Weights of a small multi-label image tagger: arch xception, trained on views of escape-time and Newton fractals.
Rows from block 2, named by matrix and row number. Rows with one number belong to one channel. Each number is 50 + 12 x the weight over its row's rms, rounded and kept within 0 to 99. All counts start at 0. After the name is the row's rms in percent of the matrix's.
# convs1: first pointwise conv (model.blocks.2.convs.1.weight, 320x160x1x1), inputs 80-159
# convs3: second pointwise conv (model.blocks.2.convs.3.weight, 320x320x1x1, transposed), outputs 80-159
convs1.272 021:47 50 50 50 50 52 51 50 49 43 42 50 45 61 50 57 48 46 52 53 30 81 45 50 41 88 49 60 50 50 60 50 47 44 33 47 48 53 52 51 49 53 51 50 63 51 50 54 53 50 50 48 50 50 49 51 50 75 50 50 50 56 46 55 50 50 50 50 52 52 49 45 00 51 49 49 53 51 36 00
convs1.273 007:47 48 50 52 51 35 45 49 49 48 49 48 44 60 65 57 50 49 50 51 47 46 39 50 37 47 50 50 43 54 17 57 50 51 54 11 50 40 51 65 51 57 39 50 45 50 47 66 50 50 49 49 47 50 61 49 50 50 48 50 53 52 60 47 51 37 49 47 48 52 53 56 55 61 59 50 52 39 55 99
convs1.275 015:50 50 46 52 49 50 52 53 49 64 47 57 50 27 49 36 48 43 47 50 57 00 46 51 89 05 50 38 50 53 86 49 50 48 64 71 50 59 51 46 50 61 52 50 55 55 53 27 50 54 50 55 52 50 50 52 54 50 49 48 35 50 38 59 40 47 50 49 50 50 53 53 28 54 35 46 51 45 46 00
convs1.279 010:50 52 49 44 51 43 50 54 48 44 49 49 50 52 52 41 51 47 50 52 51 30 49 58 37 99 50 51 57 63 00 48 53 48 49 50 56 43 88 45 50 53 48 51 44 48 41 61 44 43 53 50 51 50 51 49 48 50 54 49 44 48 52 99 52 51 40 54 50 50 41 53 51 52 61 50 54 51 53 99
convs1.282 006:48 51 43 50 49 49 51 51 42 50 53 51 52 62 50 19 50 43 51 49 29 38 50 54 95 99 51 72 50 51 99 53 49 46 50 74 53 52 66 41 50 50 48 43 50 53 50 44 50 20 48 52 84 51 51 50 53 50 56 47 49 45 36 44 44 39 50 51 37 47 50 49 51 54 59 50 47 43 83 31
convs1.284 008:43 50 53 50 57 41 75 53 46 35 45 50 51 46 48 68 65 48 54 50 29 81 53 50 98 44 50 42 51 48 85 50 45 41 48 29 50 38 42 38 49 52 49 50 51 52 72 53 64 51 49 31 68 48 54 49 54 49 50 40 47 44 42 66 39 32 52 47 48 49 46 49 41 64 52 52 45 32 41 32
convs1.288 009:40 48 50 57 38 50 50 36 50 44 63 48 50 39 54 53 50 52 50 46 50 35 51 50 43 15 47 50 50 49 99 55 50 52 48 53 50 69 43 53 62 72 50 66 35 47 47 33 50 50 59 50 50 23 48 50 50 53 59 41 39 51 50 43 50 49 49 51 50 53 52 50 05 50 17 54 50 44 45 00
convs1.291 010:47 41 55 50 50 49 57 50 50 51 52 46 49 33 50 60 64 49 39 43 43 99 63 44 89 89 45 58 49 53 99 50 46 51 50 18 47 50 67 49 49 53 51 53 56 50 49 12 50 45 50 49 66 48 46 47 52 50 49 48 50 49 49 42 50 47 43 50 50 53 49 41 43 55 50 50 49 49 69 41
convs1.292 016:50 49 52 54 51 54 49 53 45 54 49 50 47 39 59 50 63 51 50 52 61 00 46 51 95 21 46 47 56 57 50 50 52 50 56 99 53 38 47 43 46 34 50 50 44 50 53 22 49 55 46 45 51 51 53 49 63 50 49 45 49 50 40 48 41 50 51 52 39 47 49 51 73 54 34 50 50 49 34 18
convs1.293 038:50 49 52 54 51 35 51 50 48 67 52 54 47 46 49 50 51 50 47 42 52 72 50 52 99 00 52 57 42 59 45 54 44 49 60 35 53 48 40 57 48 48 44 50 50 49 51 58 56 60 50 47 51 42 52 50 50 47 47 53 41 50 51 54 47 51 50 41 51 50 49 50 83 50 47 53 44 50 54 40
convs1.295 007:34 70 44 62 31 47 53 53 50 20 41 51 50 51 31 53 50 48 48 50 45 48 56 50 49 90 51 47 50 61 99 51 50 51 56 50 51 54 73 55 50 50 50 44 54 56 52 57 50 14 49 53 53 50 51 51 50 51 49 50 51 50 50 47 59 45 45 51 58 49 51 35 00 50 17 42 50 38 63 68
convs1.297 010:50 50 55 64 53 48 52 48 49 51 42 49 47 50 49 52 54 51 50 48 61 50 45 47 91 31 54 55 50 50 83 51 34 52 68 36 52 49 40 50 57 50 50 50 38 54 49 64 50 52 55 50 50 50 50 50 50 66 46 50 50 55 49 41 60 50 55 39 45 56 51 51 82 46 51 52 50 51 68 99
convs1.306 023:50 51 44 50 39 49 50 45 50 38 50 50 50 61 52 51 45 46 50 50 40 99 56 50 66 99 50 58 48 45 33 51 43 52 34 13 48 44 49 50 50 53 49 60 48 50 56 50 50 50 52 51 54 48 49 50 50 53 47 51 53 48 52 56 73 50 46 48 50 54 46 50 55 54 50 49 50 43 73 64
convs1.307 012:50 47 65 48 48 50 83 49 54 51 48 50 41 50 49 99 62 41 50 50 41 99 56 50 59 72 50 50 50 46 77 50 49 52 56 08 42 50 52 46 49 65 50 48 49 49 45 46 49 45 46 49 58 49 49 51 54 50 50 50 50 50 13 48 50 47 49 35 50 50 48 49 37 50 38 50 50 48 66 23
convs1.308 015:51 50 67 49 40 51 66 45 50 60 50 51 47 48 51 50 53 50 52 51 45 00 58 52 83 47 50 43 50 50 85 49 50 49 50 67 60 50 64 37 44 50 61 49 63 56 50 50 50 42 48 50 51 47 46 50 57 42 48 53 50 52 32 74 62 45 50 50 45 49 43 51 00 51 46 50 48 51 28 00
convs1.311 007:54 57 51 53 22 48 43 42 51 66 50 50 61 46 50 37 61 55 48 50 44 00 46 52 72 45 51 51 50 50 00 45 51 44 50 96 50 47 70 50 52 54 49 52 56 50 50 40 43 44 48 54 48 43 50 51 55 43 50 53 51 54 50 79 50 46 51 52 52 56 49 65 62 37 33 50 41 50 51 00
convs1.312 167:49 48 50 51 52 52 55 51 50 42 48 51 49 43 50 50 50 49 46 49 41 99 48 50 99 79 48 62 48 50 78 53 44 50 44 00 48 49 45 50 39 58 52 62 44 50 55 12 51 57 49 46 60 50 51 47 54 59 45 54 50 49 51 51 57 50 52 45 50 50 49 48 65 52 72 50 50 50 72 31
convs1.313 009:42 52 54 55 49 50 66 49 46 37 49 52 51 38 50 60 46 50 50 50 44 48 41 50 87 99 51 43 50 50 97 50 50 43 59 42 53 49 52 57 48 49 53 56 50 54 62 39 51 36 49 50 53 50 50 47 51 53 48 48 50 60 28 50 48 50 59 47 53 61 61 47 99 51 45 51 50 52 65 17
convs1.314 013:38 50 51 50 48 63 50 50 48 51 53 49 50 45 49 32 50 50 60 50 55 37 39 50 89 31 44 44 49 45 99 49 50 50 50 80 59 58 52 45 52 54 48 53 51 51 50 48 58 51 41 43 63 50 52 50 62 50 51 52 49 51 49 44 45 44 51 50 51 53 52 46 25 50 15 50 52 53 56 00
convs1.317 007:50 50 43 64 71 50 50 53 41 34 46 48 50 51 49 71 48 50 50 52 50 66 48 43 70 70 28 50 56 55 99 53 50 50 45 38 50 50 47 44 54 48 50 60 51 59 56 50 49 50 52 50 51 53 56 51 47 47 47 39 69 50 51 40 49 49 60 49 41 76 52 43 79 50 44 50 56 55 59 99
convs3.272 028:50 50 49 50 50 50 50 50 52 41 49 48 50 50 50 50 50 49 50 50 50 53 49 50 50 50 50 50 50 49 50 50 50 50 50 48 51 50 51 50 50 50 50 51 50 51 50 51 50 50 50 50 50 51 52 50 50 50 51 50 50 49 50 51 51 50 50 50 50 50 51 50 50 50 50 50 50 50 50 50
convs3.273 006:52 49 48 48 46 61 48 49 60 57 49 50 52 59 50 53 50 50 45 70 50 81 47 55 48 51 50 50 73 51 43 51 50 50 53 49 54 50 60 54 52 48 45 53 43 50 50 50 56 49 50 50 45 50 50 50 50 42 49 50 51 52 50 49 48 50 50 69 50 62 50 51 53 53 47 49 50 59 47 53
convs3.275 015:50 51 50 49 50 50 53 50 52 50 50 51 50 50 48 51 51 52 50 50 48 55 50 50 51 50 48 49 51 50 49 50 50 50 50 51 51 50 50 50 49 49 50 48 49 49 50 46 50 49 50 50 50 53 50 50 50 50 50 50 47 51 50 50 50 50 52 49 49 50 53 50 49 50 50 52 50 50 50 49
convs3.279 051:50 50 50 50 50 50 50 50 52 50 50 50 50 50 51 50 50 50 50 50 50 51 50 50 51 50 50 51 50 50 52 50 50 50 50 51 50 50 50 50 49 50 50 51 50 50 50 50 50 51 50 50 50 50 50 50 50 51 54 50 51 49 50 49 51 50 50 49 50 50 50 51 49 50 50 50 50 50 50 50
convs3.282 018:48 50 48 50 50 50 51 50 50 44 50 46 50 50 49 47 51 50 50 50 50 41 50 50 52 50 50 50 47 50 50 49 49 49 50 50 50 49 50 50 50 50 50 50 50 50 50 50 50 50 50 50 50 54 50 50 50 50 50 50 49 51 50 50 50 51 52 48 50 51 53 48 50 48 50 50 50 49 49 50
convs3.284 046:50 50 50 50 50 50 50 50 50 50 50 50 50 51 51 49 50 50 50 50 50 49 50 50 49 50 50 49 50 50 50 50 50 50 50 50 50 50 50 50 50 51 51 50 50 50 50 50 50 50 50 50 50 50 51 50 50 50 51 50 50 50 50 50 50 50 50 50 51 49 50 50 50 50 50 50 50 49 51 50
convs3.288 026:50 51 50 50 51 50 49 50 58 29 50 40 50 52 54 50 54 50 51 51 52 81 52 50 50 50 51 52 64 51 50 54 53 50 54 51 51 51 49 51 50 50 52 50 51 50 50 50 51 50 52 50 50 51 51 52 50 50 53 53 51 51 50 50 53 50 50 54 50 51 50 55 50 50 50 52 49 51 50 50
convs3.291 017:51 50 51 50 50 50 50 49 47 47 49 54 47 50 50 51 50 51 49 50 50 53 50 50 50 51 50 48 49 51 50 51 50 50 50 51 50 50 51 51 50 51 50 50 51 54 51 50 49 50 50 50 50 51 50 50 52 53 50 51 50 51 50 50 50 52 50 50 50 50 50 50 51 50 52 50 50 51 49 50
convs3.292 176:51 50 50 50 50 50 51 49 48 49 50 51 50 49 50 50 49 50 49 50 49 41 49 50 50 50 50 50 45 50 49 49 50 50 50 49 50 50 50 50 50 51 51 50 49 50 50 50 50 50 50 50 50 50 50 50 50 51 47 49 50 50 50 50 49 50 50 49 50 49 50 50 50 49 50 51 50 50 49 50
convs3.293 142:50 50 50 50 50 50 50 50 52 53 50 51 50 50 50 50 50 50 49 50 50 49 50 50 50 50 50 50 49 50 49 50 50 50 50 50 50 50 50 50 50 50 50 50 50 50 50 50 50 50 50 50 50 50 50 50 50 50 50 50 50 50 50 50 50 50 50 50 50 51 50 49 50 50 50 50 50 50 50 50
convs3.295 010:43 50 50 50 50 50 48 50 54 50 50 39 51 51 53 48 53 50 50 50 52 50 50 50 49 52 57 50 47 49 48 50 51 51 50 50 55 49 50 50 50 50 42 49 50 46 51 50 50 50 50 50 42 50 50 50 48 49 50 51 49 49 51 49 51 53 50 50 50 50 50 49 51 50 50 50 50 47 49 51
convs3.297 024:49 50 50 50 50 52 50 51 55 76 50 52 51 50 50 50 51 50 53 50 52 50 50 50 50 50 50 53 55 50 50 49 50 50 50 51 50 50 49 50 50 50 52 48 50 49 50 49 50 50 50 50 50 50 50 50 49 50 50 50 50 48 50 49 50 51 50 51 50 50 50 50 50 51 50 50 51 50 49 50
convs3.306 012:51 50 50 50 50 50 49 49 68 20 50 44 50 51 57 51 49 49 50 52 50 48 47 50 53 48 47 51 65 50 51 50 50 50 50 50 50 50 50 50 49 49 54 50 50 57 50 50 50 54 49 49 50 50 50 50 50 54 50 50 47 50 50 50 50 45 51 52 53 51 50 48 54 50 44 47 52 52 50 50
convs3.307 019:40 50 50 49 50 50 50 50 13 48 50 49 50 50 50 49 50 50 50 49 50 55 49 50 50 50 50 50 50 50 50 50 49 50 50 50 50 50 50 50 50 50 37 50 50 50 51 51 50 54 50 52 50 50 50 50 50 51 49 50 50 49 50 50 50 50 50 50 50 50 51 49 50 50 49 50 50 50 50 50
convs3.308 014:50 50 50 51 50 47 49 50 57 60 51 67 50 52 52 51 55 50 50 52 50 55 50 50 49 49 49 50 49 50 50 51 50 49 50 49 47 50 45 50 54 49 49 50 50 50 49 50 50 50 50 51 50 49 50 50 51 44 50 51 50 50 50 48 48 50 48 52 50 52 50 44 53 50 51 51 50 50 50 50
convs3.311 030:50 50 50 50 50 49 49 50 50 62 50 46 50 50 52 50 50 49 50 50 50 50 50 49 50 50 50 50 52 51 49 50 51 50 50 50 51 50 50 50 50 49 48 51 50 50 51 51 50 50 49 50 50 51 49 50 50 50 50 50 50 51 50 50 50 52 51 50 50 50 50 48 50 50 50 50 50 51 50 50
convs3.312 044:50 50 50 50 50 50 49 49 53 50 50 50 49 50 50 50 50 50 49 49 50 39 50 51 50 50 51 50 44 51 50 50 51 49 50 50 50 50 51 50 50 50 49 50 49 51 50 50 50 50 50 50 49 50 50 50 50 50 47 50 50 52 50 50 48 50 51 50 50 53 49 50 51 50 50 50 50 51 50 50
convs3.313 067:50 51 50 50 50 50 50 50 50 55 50 52 50 50 50 50 50 50 50 50 50 51 50 50 49 50 50 50 52 50 50 50 50 50 50 49 50 50 49 50 50 50 50 50 50 50 50 50 51 50 50 50 50 50 50 50 50 50 50 50 50 50 50 50 50 50 50 50 50 50 50 50 50 50 50 50 50 49 50 50
convs3.314 038:48 50 50 47 50 50 50 51 51 41 50 47 51 49 50 50 51 50 51 51 52 64 49 50 50 50 50 51 57 50 52 51 51 50 51 51 50 51 49 51 49 48 47 50 50 52 50 50 50 50 50 50 50 50 51 50 50 50 51 50 50 51 50 49 52 50 50 52 50 50 50 52 50 49 49 49 50 50 50 50
convs3.317 023:46 52 50 50 50 50 50 50 50 53 51 49 50 51 50 50 50 51 50 50 50 44 50 51 50 50 50 50 50 50 50 50 50 50 50 52 50 50 50 49 50 50 51 50 50 48 50 50 50 50 50 50 50 50 49 50 49 50 50 50 50 49 49 49 49 50 50 50 50 51 50 50 50 50 50 50 50 50 48 50